Weights of a small image classifier.
Model: 64-pixel images, norm layernorm, patch size [4, 4].
Training: muon at rate 0.024, 2900 steps, held-out accuracy 52%.
Data: trained on fractals drawn by 1,000 iterated function systems, in grey, 147500 training examples.
Rows from block 7 of a small image classifier, named by matrix and row number. Rows with one number belong to one neuron. Each number is 128 + 32 x the weight over its row's rms, rounded and kept within 0 to 255. All counts start at 0. Numbers have three digits each.
After each neuron's rows are labels from the 100 images, of 14976, where the neuron reaches its largest size: "peak at" is the part of the image that holds the peak; "patch colour" is the nearest of a few named colours to the mean colour under the peak. Only what is clearly more common there than usual is listed. The data: fractals drawn by 1,000 iterated function systems, in grey. In brackets: how many of the 100, against the usual share in percent.
# gate: MLP gate (model.blocks.7.mlp.gate.weight, 320x160), inputs 0-79
# fc1: MLP up (model.blocks.7.mlp.fc1.weight, 320x160), inputs 0-79
# fc2: MLP down (model.blocks.7.mlp.fc2.weight, 160x320, transposed), outputs 0-79

gate.223:122145096131144125128089088140124083180116173104141150118108128122073104149101149089145164169126127169100123082135131176138111114165202150150088176112109132096131192089107127159157137127121111132102134130156108096157134091142212163143129141
fc1.223:119121128120154106118184119175130079146147123131074137086159107096102138137106121078148218140125175181110127109154112108108114077140163159153045138147114174155128163079071138130215148095096163090111139191135095109142157051135097129127110131
fc2.223:125144111083104082161142155093179074106178166153188082149115129106131112144136135220087112137136137083114143132115165169109117112130159136124192135133134108123160116183153099118121114174192105174126079163113154109121155125087112104033165112
peak at: middle left (26 vs 9.4)
patch colour: grey (99 vs 23.6)

gate.34:074136142159123111155102099135124156115155143192146029125101096149145102169128084158091158177067063092118154082159198097151121127139148096111110158088151130097115108100136129117221080161107114108183073156143154113155159212109097088166165055
fc1.34:161087109112179138122115112140141112118118131134148105165147152102087107081144145105172182132130148188166136144090136161172187141123181091131128084069125118143146168147129183172092123145092156052125134062037138094171143125153185121138123155
fc2.34:124151136076153118118108141131140076134088196120131144145125090085132083073156142086124135121121156163124135154087160130153150175131144121180135060119138096112122152136141156138134129202125133053098142157099114088144093138064123103171141097
peak at: middle left (25 vs 9.4)
patch colour: black (88 vs 52.6)

gate.201:141135124127116110082193149129163139107136119085119089104126131136175124098139148052115208073161082135115135159081110074106141122090109144129166149207194133101127180108076147105141111145092126096101101116171151157102159083135102109133117137
fc1.201:111121092186151133132145185134158138106121119030141111118100115077154134135137187093112187141172113183121142130113133106089128157136091096126157124149135121073142151065120124107089104111107128105072133062189146166131123085089173117110088102
fc2.201:121072141137169109137130119122132106083078127160093151093091095149107163090090122095143134112127167108127105178187153081112125166101164109139106109119118125109111082156166107142106197162138107138121147114096099145092133163142157201116159155
peak at: centre (25 vs 6.2)
patch colour: grey (99 vs 23.6)

gate.70:082047210196115200140108146130126158152150135134112174124107131137215113128125119104170125175161135103143173172124100110079128103087145147121144119116085169149127149089156113137097167157172112131175159134086163119120136179088088087151127069
fc1.70:100160100086110142123050133165146113119120113154099089142095128126122161149081113093103120152139117133108117087153143125135169144148125079151123095182089135074148136156146174119156144164107135082025114119158148150131102155115168096156106148
fc2.70:116165090196131105090036180144067120094119133135129142108134151128169123109128125114134143145063105116138097079122139156129202136121097122114099140180094121101123090108158139162141159097102129166090079182105129189193132157065091145148196119
peak at: centre (28 vs 6.2)
patch colour: grey (72 vs 23.6)

gate.203:070120104172117166140160177146132071143128140123135075157126127119120116124120128157126108170124099141148120148106108107150124199185165086141144126082115102106071144167100082135089089126081124127097123082118136136143160145173065093160086099
fc1.203:118069123125148111101121143137124145218105070145107114090073089123131097185162114139149146061138099147148130129107100172143114166117106073073140162117137089108066108117132179138141146084128144097086078117162117157099159137190163126172160150
fc2.203:145099195120107067150148171129162103080163070174126091173064135142136102152147118155149143122137106087143127174118110060103138094177134124116150092154128068133102134163155177142146126153134102161120100118022101066119112089126103188081147201
peak at: centre (32 vs 6.2)
patch colour: white (89 vs 23.8)

gate.245:097124189151168083069109109115139131183129101176128106133187124105126164107082150169144128181131170146122157081116116170179108072105148062143186136122145122102133071123134087134115150187178108101095110101081141143139095102078116113163131081
fc1.245:155147105133067164130109101119087077125114139153116111113128090105113108120141135097125147178149113144156168155114133120097120150132145129091100155152086159143157133139132093145117148089065133121129080072126104154091135171140104111137083112
fc2.245:051155124106134126131159157137118215119125142065091092117100148099119129126121118140116150122098116171128117103141110118065154163186136128132155177077094164125133127117132118123155097148181083101136110103078111150061139122111080160152144148
peak at: top centre (27 vs 9.4)
patch colour: grey (49 vs 23.6)

gate.275:172173124125194092109153116148081066100114140138153174095167149127089147125131099126175109117141104142076153093136159128133102187111137119065119136173155139116128095086113068135160111096080122113099130146102164119080160103091165087190142124
fc1.275:148132118132060121094121120139159124149082170137159166138188120172150141113174140109101162133064182161119081145150089095088103103114128101123169201131147169107122107120088182093155151177117164136112117140100126138061143103107095047150194125
fc2.275:130150132127155114171120150136175138125092136098158107138109096113166144173177158106114142131164199157130103091083136138136115133124090143142196143138133112057128101186192095173089078127111133200166134150145083164175165146125076082138129125
peak at: middle left (27 vs 9.4)
patch colour: grey (98 vs 23.6)

gate.288:086144182138103164106161136071159128153070106116121220170107118125139138109134108155131134179119167156112105052099139142114123170140167120094093090180154134105118168123147169059116127094136168081145093213098121101139105132099102187109160125
fc1.288:083109141169152088098154086134079097176156198102139144148095115148146202108123131153173158087090112098110103115164181161135163149136143128166127122123156152108127118117141114101150158098102132145136131089162062117142123069118080144064144188
fc2.288:160093106148103035116170101130117100104130169098130150120109095112070159151120189095145097116151094156087136130112101151136117138122185157168116092136089121169174143137153061126165136108193148165106133147161112124113150131127137138086191090
peak at: bottom centre (31 vs 9.4)
patch colour: grey (69 vs 23.6)

gate.207:128157092146100132126176177098119083104129146144114116094194118140109080116147094171116194104078172161110144142085141132127095165166137150111134190091153127114148136115146135084106193138121136088098131126141100144081087120175078138130171116
fc1.207:189096130187058153109195178169103133128120171181105177130157133175086110116136104155131180141122149114166128140077137150162149171148135156153094176107133060145137157115107129102150162103101148097163082087135114094097142122130165108128144108
fc2.207:104132126156086184126110075155096116157113172168135153123130099117158106082067202132125126156149111096112122190098173137120155174138112158116099238064089126141084151118146100129083090195129083117189097142129118101138083173108126103154147121
peak at: bottom centre (28 vs 9.4)
patch colour: grey (97 vs 23.6)

gate.235:121183163131089145123117114173125155133104170137147101186094123132146133145067182192114164116125081113099118120107153152119192119130133112157123120101169161143169184105092104098156068071150113137133104157165085113146090099162121155114139190
fc1.235:128136138111088096079050134168142163100128122111090128149103101184188114133112184086093085115192088110154093138153129133186144122134163087123100080082119160219153146150116139132147146137139152112147119082150153122121115178157139114115172166
fc2.235:152141115098107069145080162160108141149094116117106103149157134197160119102107152129088159144143134138152081115134185151207177106160169086166130076104109133149084156119092090102155151168134167147131132071153124154152092168129069100118137116
peak at: centre (29 vs 6.2)
patch colour: white (89 vs 23.8)

gate.113:125123152096086167139178143123103137100107114103108112126108154125171137181133140151136128154135173132142181152135078144137166179127166105148134091088114151121165174157118084069084148135109098156105136114156112137183159154153106096153120126
fc1.113:098145142087099135128166123159107154127127113150136105158145136111153116183107101159094161201119143038121182164136118119132161126102111115130114075151138169106123091120106144142112115094196119155121113079124047104097155146096133177112115207
fc2.113:097132128125094128077144092151127088094117112194150121103106107194122112199072128093092144138088135090139119187073185160162149128139161143156135113127132178109059132087093099165118127116124093133147166089111105122064145128141115124161103155
peak at: centre (37 vs 6.2)
patch colour: white (94 vs 23.8)

gate.46:146066164114168112117103148152150114185150152140101141128089118153150100169064100132173170103084142102167162078081116194146108126094172132048150093126151072144140127142178126105118150131132098146141114134160102134085164132081143148110142105
fc1.46:085129103093151127152078131108066129102124084173138136119074148115223130125132125149178090105142135073140089133079197128138128141116112097147132098211174083149154087161098171189170097092087162118123171148103156146167051096084167150135167136
fc2.46:185190116095102072058130085167136154116136156132139117161079160104162100161131124150103124105123169125136101142106128138090138200176128140127129131105086136125156136099168085106092199064150184168147109131159107090108130189130124102114214166
peak at: centre (25 vs 6.2)
patch colour: grey (95 vs 23.6)